Weights of a small audio captioner: encoder patch size [64, 2], batches of 96.
Rows from block 6 of the audio encoder, named by matrix and row number. Rows with one number belong to one neuron. Each number is 128 + 32 x the weight over its row's rms, rounded and kept within 0 to 255. All counts start at 0.
# fc1: MLP up (encoder.blocks.6.mlp.fc1.weight, 768x256), inputs 128-191
# fc2: MLP down (encoder.blocks.6.mlp.fc2.weight, 256x768, transposed), outputs 128-191
fc1.200 [168 120 123  60 191 118 106 122 130 123 122 121 153  85 152 159  79 160 103 124  89 143 198 146  99 105 146 134 158  60  81 100 208 104 121 116 114 155 145 102 151 108 172 119 166 122 110 134 148  96 122 140 152 178  95 114  94  86  99 149  72  97 157 151]
fc2.200 [139 153 123 191 117 160 140 126 114 131 140 116 104 186 150 108 140 114 177 145 155 171 102 163 119  83 144 167 110 159 151 105 133  94 170 130 111 159 136 172 131 100  90  83  99 177  96 158 146 135 106  73  93  95 125 132 135 160 174  97 173 163  76 124]
fc1.201 [ 89 129 152 107 149 179 166 103 134 146 128 141  93 125 161 126 182  87  96 115 125 132 100 151 197 114 122 169 131 158 100 113  99 123  79 170 120 123 107 129 109 150  85  73 182  94 114 135 139 198 171 141 133  99 179 108 126 109  93 131 150  92 128 137]
fc2.201 [137 120 108 132  90  51 104 110  93 121 131 133 128  91  88 141 171 140 152 114 176 111 149 129 181 141 111 157 117 104 107 106 136 173 146  79 140 139 117 136 131 103 147 109 114 149 114 103 176  96 136 163 122  98 136 157  90 114 156 119 212 156 115 120]
fc1.202 [197 103 168 134 149 128 158 100 167 156 116 169 137 138 122 109 160 146 146 132 131 148 136 109 166 152 127 149 141 199 110 139  97 169  94 141 124 149 148 124 174  90 119 132 119 117 190 153  93  89 214 157 108 196 122 208 149 131 183  87 166 127 142 123]
fc2.202 [133 127 155  95 108 118 101 173  83 108 171 137  95 146 157 125 112 146 146 125 118 192  39 121 155 163 181 158 138  75 128 135 107 128 141 124 101  86 143 166 146 162 137 147  95 138 123  98 135 198  73 131 147  68  89  77  88 165 116  86  75 107 118 107]
fc1.203 [123 100 135 135 107 130 111 125 142 187 152 154 115 125 186 103 126 103 104  50 129 116 164 169 123 130  84  83  95 109  87  99 153 135 117 107  71 117 116 156  93 159 162 133 134  61 171 128  99 163  68 176 172 138 108  86  93  95 145 133 123  74 126  97]
fc2.203 [178 160 130  81  74 151 138 147 144 103 166 134 115 107  79 148  95 139 175 110  99 158 124 121 238 160 163 135  69 133 193 165 143 147  65  82 150 145 137  68 149 127 142 172 165 123 174 142  81 131 149 148 146 167 115 222 183 100 113  99  93 156 171  65]
fc1.204 [145 139  82 128 119 137  79  90  48 142  74 115 174  85 132 126 118 140  80 150 144 125 133 159 117  77 118 126 176 153 138  96 120  73  67  95  99 107 133 144 126 144 164 146 106 121 133 132 100 170 164 180 113 124  87  60 141 113 141 117 102 181 127 149]
fc2.204 [173 128 154 124 138 119  93 161 111 116 130 155  95 162 106 145 100 117  73 135 104 138 184 178 139  80 163 142 129 188 103  97  90 133 106 116 166 190 136 128 103 119 114 117  73 100 146 168 147 187 125 124 108  79 160 138 100 194 128 104 142 139  96 134]
fc1.205 [121 183  96 133 115  71 128 195 154 144 138 119 100 104  91 177 178 136 121 111  88  94 137 154 123 122 105  95  78  63 180 172 109 153 149 161 119  96 192  74 137 130 176 101 136  81 145 145 116 115 151 134 177 118  52  82 106 133 129 115 147  93 148 123]
fc2.205 [108 132 146 155 124 205 107  66 132 213  80 159 140  97 140 123 140  77 166 106 111  88 146 173 133 144 143 179 146 144 117 138 138  93 144 155 130 180 184 148 135 130 132 165 101 154 113 180 124 136 127 146 130 124 164 150 158 139 111 124 138 112 134 158]
fc1.206 [129 162 151  91 139 185  96 113 114 115  96 109 116 135  95 110 133 146 120  96 107 140 130 122 100 127 149  95 121 158 161 138 104 147 138 134 191 158  58 127 189 153 117 104 151 115 237  84 133 104 146  87 141 133 154 138 150 115 129 181 157 104 179 220]
fc2.206 [122 134 115 176 191 116 137  95 115 149 136 148  83  99 129 147 210 149 175  99 169 161 112 155  86 139 128 171 122  89 157 137 147  86 145  90 151 129 117 170  97 111 117 131  92 135 136 123 122 156 152 126 108 115 144 118 144 153 120 148 135  58 139 147]
fc1.207 [133 104  85 159 119 114 117 137 130 115 149 152 128  30 109 108  85 163 119  95 137 155 114 115 151  90 176  80 180 116 111 128  96 158 160 166 110 146 110 115 116 174 121 147 151 118 154 150  97 128 161 143 124  92  90 152 176  94 161  97 150 121 160 176]
fc2.207 [156 131 145 104 112 135 135 169  77 156 156  76 103 144  84  60 177 138 132 154 151  86 104 124  62 169 141  88 133 131  72 142 176 154 135 135 179 161  99 145 100 136 124  64 127  73 128 162 106 178  85 144 174 108 148 103  53 150 123 110 157 140 118 158]
fc1.208 [105 116 131 101  60 126 193 162  77 122  80 157 143 120 121 116 111 192 174 104 118 128 145 160 168 182 111 135  74 123 112 154  83 149 126  96 206  81 121 181  96 125 149 159 149 187 107 125 152  99 135 103 137 136 105 177 107 100  97 121  94 110 156  62]
fc2.208 [165 144 120  98 147 198  97 134 148  83 148 140 169 105 167  96 134 146 112 150 132  86 142 147 126 156 138 144 126 156  79  81 132 116  96 121 138 131 132 113  87 140 136 134 119  89 112 119 175 157 150 129 118 137 111  72 160 152 149 108 186 161 116 127]
fc1.209 [131 155 178 217 146  99 114  96 130 108  77 185 146 169  99 195 124 128 177 171 104 104 153  95 133  63 146  67  64  95 131 139 129 181 109 129 102 132  93 157 118 134 137 140 143 158 145 160  64 121 131 128 171 131 155 116 134  93 133 135 156 160 111 148]
fc2.209 [140  69 143 146  88  93 106 134  83  88 129 120 102 153 122  79 157 118 116 123 136  95 183 132  92 109 107 183 165  65  89 168  87 134  96 156 111  87 113 110  71 216 122 119 140 136 174 125  88 208 168  96 155  97  96 190 177 157 162 142 135 124  81 166]
fc1.210 [100  54 117 105 143 113 141  80 114 166  60  81 156 102 127 188 103 139 128 165 135 141 140 104 148 151 128 149 122  81  91 156 111 133  99  88 177 146 170 135 145 147 114 104 126 197  86 106 115 167 128 143 120 119 129 167 142 115 134 118  83 110 153 172]
fc2.210 [122 137 143 119  59 160 165 195 165 133  59 157 134 103 139 120 168 123 141 114 104 116  87 132 151 188  80 182 219 101 114 140 126 122 177  77 103  67 125 175  91 147 112 156 163 127 133 148 135 123 159 107 121 169  98 166  69  57 141 146 173 133 112 158]
fc1.211 [143 121  84 121 200 167 140  93  78 182 135 132 146 111 121 124 170 173 137 104 155 108  99 113 128 125 128 131 197 183  97 146 108 168 187  99 153 125 194 154 115  91 139 100 138  62 118 134 119 161 109 102 146 174 129 118  62 106 140 132 178 123 135 166]
fc2.211 [123 111 146 129 102 131  96 116 101 140 186 119 114 168 133 196 139 136 128 196 133 100 140 102 117 150  91 159  74 101 161 171 109 164 167 124 118 140 127  96 132 135 160 113  61 160 152  95 142  75 108 106 126  90 128 146 125 147  76 159 185 114  50  69]
fc1.212 [ 75 178 184 102 145 117 133  89  82 127 102 147 139 111  22  90 134 152 140 143  95 110 120 157 108 151 134 122 187 150 148 116 176 135 211 154 141 141  54 150 143  88  99 136 139 143 176 107 128 143 166  79 106  79 188 116 111  81 121 163 169  69 114 144]
fc2.212 [223  86  81 185 139 124 138  61 134 119 151 162  95  78  99 108  74  96 108 133 169  98 101 133  82  98 124 140 139  67 144 170 131 116 170 179 112 119 103 134 150 132 108 107  78  85 144  52 118 120 121 153 126 105 142 177 102 171  79 150 167 161 111 117]
fc1.213 [ 97 151  67 111 124 122  91 117 133 123 140 161 122 101 130 145 127 107  79 109 139 106 116 138 183 148 149  98  69 130 206 151 134 158  95  73 116 172 130 137 151 157 101 141 123 134 150 154 137 110 112  96 177  84 153 128 120 131  99 101 161 183 100 136]
fc2.213 [106 158 142 100 107  66 175 112 158 131 129 210 154 163 115 139 143 161 188 107 104 160  70 150 112 118 133 115 173 123 119 153 114 108 172 120  60 117  70 156 101 141 155 129 142 186 122 142 158 129 120 134  76 136 144 116 102 154 177 179 111 133  66 172]
fc1.214 [100  86 141 140 155 168  31 130 101 132 154 109 144 140 135 114 186 122 135 108 128 185 143 109 133 117 138 101 116 115 141  90 118 122 140 141  95 114 108 120 131  70 103 139 140 187 128 110 113 132 158  68 113 139 136 131  82 102  93 172 130 143 107  93]
fc2.214 [127 119  98  87 140 102 149 107 146 182 144 108 118 176 119 117 126 147 117  97 117 126  96 178 149 129 126 187 110 108  93 162 163 142 182 172 107 103  91 169 137 127 115 156 193 120 105  87 118 209 164 126 179 122 196 149 117 129  99 131 116 165 112 186]
fc1.215 [172 129 138 103 143 158  97 113 131 139  96 136 135 126  86 155 123 121 143 171 128 104 125 156 143  68 151  83 159 127 141  86 103 141 142 122 126 166 125 180 178  87 105 132 164 121 128 149 134 170 115 112 124 204  64 133 149 103 139 119  88 147 165 100]
fc2.215 [147 129  93 148 206 122 170 103 143  88 179 193 141 124 116 162 133 156 197 189  90 105 159 149 120 115 120 109 123 149 103 227 108  92  77 166 145  90 134  59 144 110 107  57 151  83 112  98 171 115 140 154 106 140 206 123 159 136 136 112  95  87 135 164]
fc1.216 [153 108 108 113 136 149 161 158 102 131  86  73  95 129 111  59 117 140 114 147 111 114 156  68 148 131 126  57 102  95 160 127 155 134 141 105 120 152 109 219 158 128 123 123 188 108 112 191 144  89 165  51 144 166 149 199  90 177 111 111 146 159 102 145]
fc2.216 [122 162 151 104 142 163 108  33 144 174  62 161  82 134 146 128  42 111 126  82 183 126 144 142 116 191 113 155 140 110 133 173  84 112 162 178 128 111  95  96 142 140 117  92 119 109 112 127 106 169 108 185 143  94  91  93 130  98 132 107 130 131 132  78]
fc1.217 [173 115 146 151 133 114  81 151 153 141  93 158  83 112 168 189 151 140 144 178 139  93 132 120 152 139 131 172 104 106 147 166 114 121  91  38 110 107 170 100 135 132 125 136 144 119  99 108 177  87 158  97  82 133 157 122  94 155 159 140 115 147  96  91]
fc2.217 [127 177 112 161 124 133 143  99 100  73 172  84 107 185 199 101 127 116 164  88 114 167 134 156  64  91 149 158  99 131 135 105 105  40  59  97 157 125 166 146  90 114  79 105 177 166 146 110 134 139 147 108 111  68 108  95 124 120 149 112 125 139 174 131]
fc1.218 [139 219 130 101 159 140 128 110  81 128 116 180 123 151 104 100 104 161 116  52  88 174 137 158 125 145  85 116 112 135 207 116 115 128 166 126 127 185 136 150 163 176 165  90 157 144 135  96 157 109  59  90  81 150 153 125 145 123 148 166 115 124 105 153]
fc2.218 [116 182 120 105 161 179 126 101 100 164 108 102 110 141 163 114 198 142  79 130 205 119  97 106 149  83 159 177 154 111 173 163 165 116 153 101  76 121 136 116 130 131 113  99 214 155  59  76  84 132 215 117 139 111  98 128 113 122  93 183 140 162 158 101]
fc1.219 [190  77  92  88 122  82 150 116 139  80 124 123 108 150  97 178 139 123 135 159 123 115 170 126 115 120 123  97  97 169 106 138  93 128 135 147  99 123  89 163 109 123  86 123 107 117 210 135 141 142 136 130 139 109 150 119 104 182  98 155  74 105 112 147]
fc2.219 [105  73 155 160 135 123 169 125 122 123 158 194 123  89  71 157 147 132 107 117 154 144 148 114 136 167 182 160 102 130 120 149 114 100 119 112 176 153 100 176 135 163 196 140 110 157  73  52 140 133 137 153 123 121 172 182 172  70 165 104 128  94  73  53]
fc1.220 [123  97 104  78  85 129 133 126  82  90 117 122  89 146 104 147  78 144 126 124 137  83 174 169 200 140 162  92 134 113 162  71 113 112 117 130 112 141 154 115 140  80  25  81 134 138 152  88 170 137 132  97 124 144 135 121 167 156 193 144  88 104 183 105]
fc2.220 [ 92 176 114 123  99 125 181 114 109 136 124 144  94  47 169 129 179 119 178 191 126  80  72 180  83 145 119 129 141 142 164 130 134 129 110 107 150 141 178 136 119  93 174  83 131 116 131 105 121 157 100  73 129 111  91 130 143 130 108  85 175 118  76 175]
fc1.221 [136 130  73 159 128 170 117 159 127 155 138 133  86 159 204  79 127 113 132 104 123 120  99  89 112  98 114 105  51 136 148 130 112 140 128 126 144 114 162 127 131 113 166  84 146 148 147 193 136 130 139 167 184 178 140 142 134 141  72  57  67 183 159 108]
fc2.221 [129  63 130 178 150  80 132 170  68 171 121 150 149 116 124 132 104 178 113 126 120 142 137  90  93 174 136  66 158 102  75 105 133 113 158 160  73 142 165 118 155 170 156  84  76 146  92 116 128 129  55 174 103 123 162  89 163 134 108 139 147  98 134 139]
fc1.222 [134 115 139 107 113 114  64 111  86 121 140 136 155 133 138 136 166 174 145 113 132  85 114 116 140 113 128 122 134 216 132 109 116 178 199 183  89 173 167 113 126 122 150  73 176 131 134 111 212 123  95 139 143 116 125  70 110 170 164  92 192  49 103 134]
fc2.222 [ 74 138 145 162 122  88 188 129 160  99 194 132  99 171 118  90 124  61 133 189 102 137  49 102 116 137 139 144  88  88 152 177 104 130 137  88 172  82 136 162 118  97 157 152  76 162  85 119 136  85 115 125  97 158 120 188 127 115  90 181 165 163 117  22]
fc1.223 [144 133 125 120 149 172 120 152 136 114  99 128  67 111 130 114 133 161 101 123 125 138 146 176 153 109 147 135 146 131 162 115 134 154 164 168 141 227 119 125  94  86 132  97 141  98 146 129 181 136 116  71 118 154  77 112  80 151  94  91 135 152 121  96]
fc2.223 [112 143 131  99 157 124 113  88 115 155 151 109 118 184 137  82  63  95 104 172 100 111 134 106 156  76  97 119 162 106 122 156 129 126  97 121  74  82 199 154 109 144  95 151 143 118 123  83 150 175 142 177 188 137 132 122 139 116 168  85 125 147 122 111]
fc1.224 [169  67 152  87 149 119  69 183 152 150 138  67 116 120  81 123  89 164 151 199 172 114 186 105 117 107 117 143 175 169  69 116 145 132  91  94 102 121 121 119 122 157 130 124 115 158 118 115 155  99 103 118 125 127 108 127 114 135 107 134 127 172 111  83]
fc2.224 [ 55 106 105 133 131  87 125 110  84  96 150 149 127 137 147 121 130 146 156 107 190 101 185  84 189 131 114 133 124 103 131  92 117 218 139 108 149 125 171 146 125 113 128 145 163 157 154 159 107 126 104 169  78  82 109  79  91 128 118 179 137  94 147 131]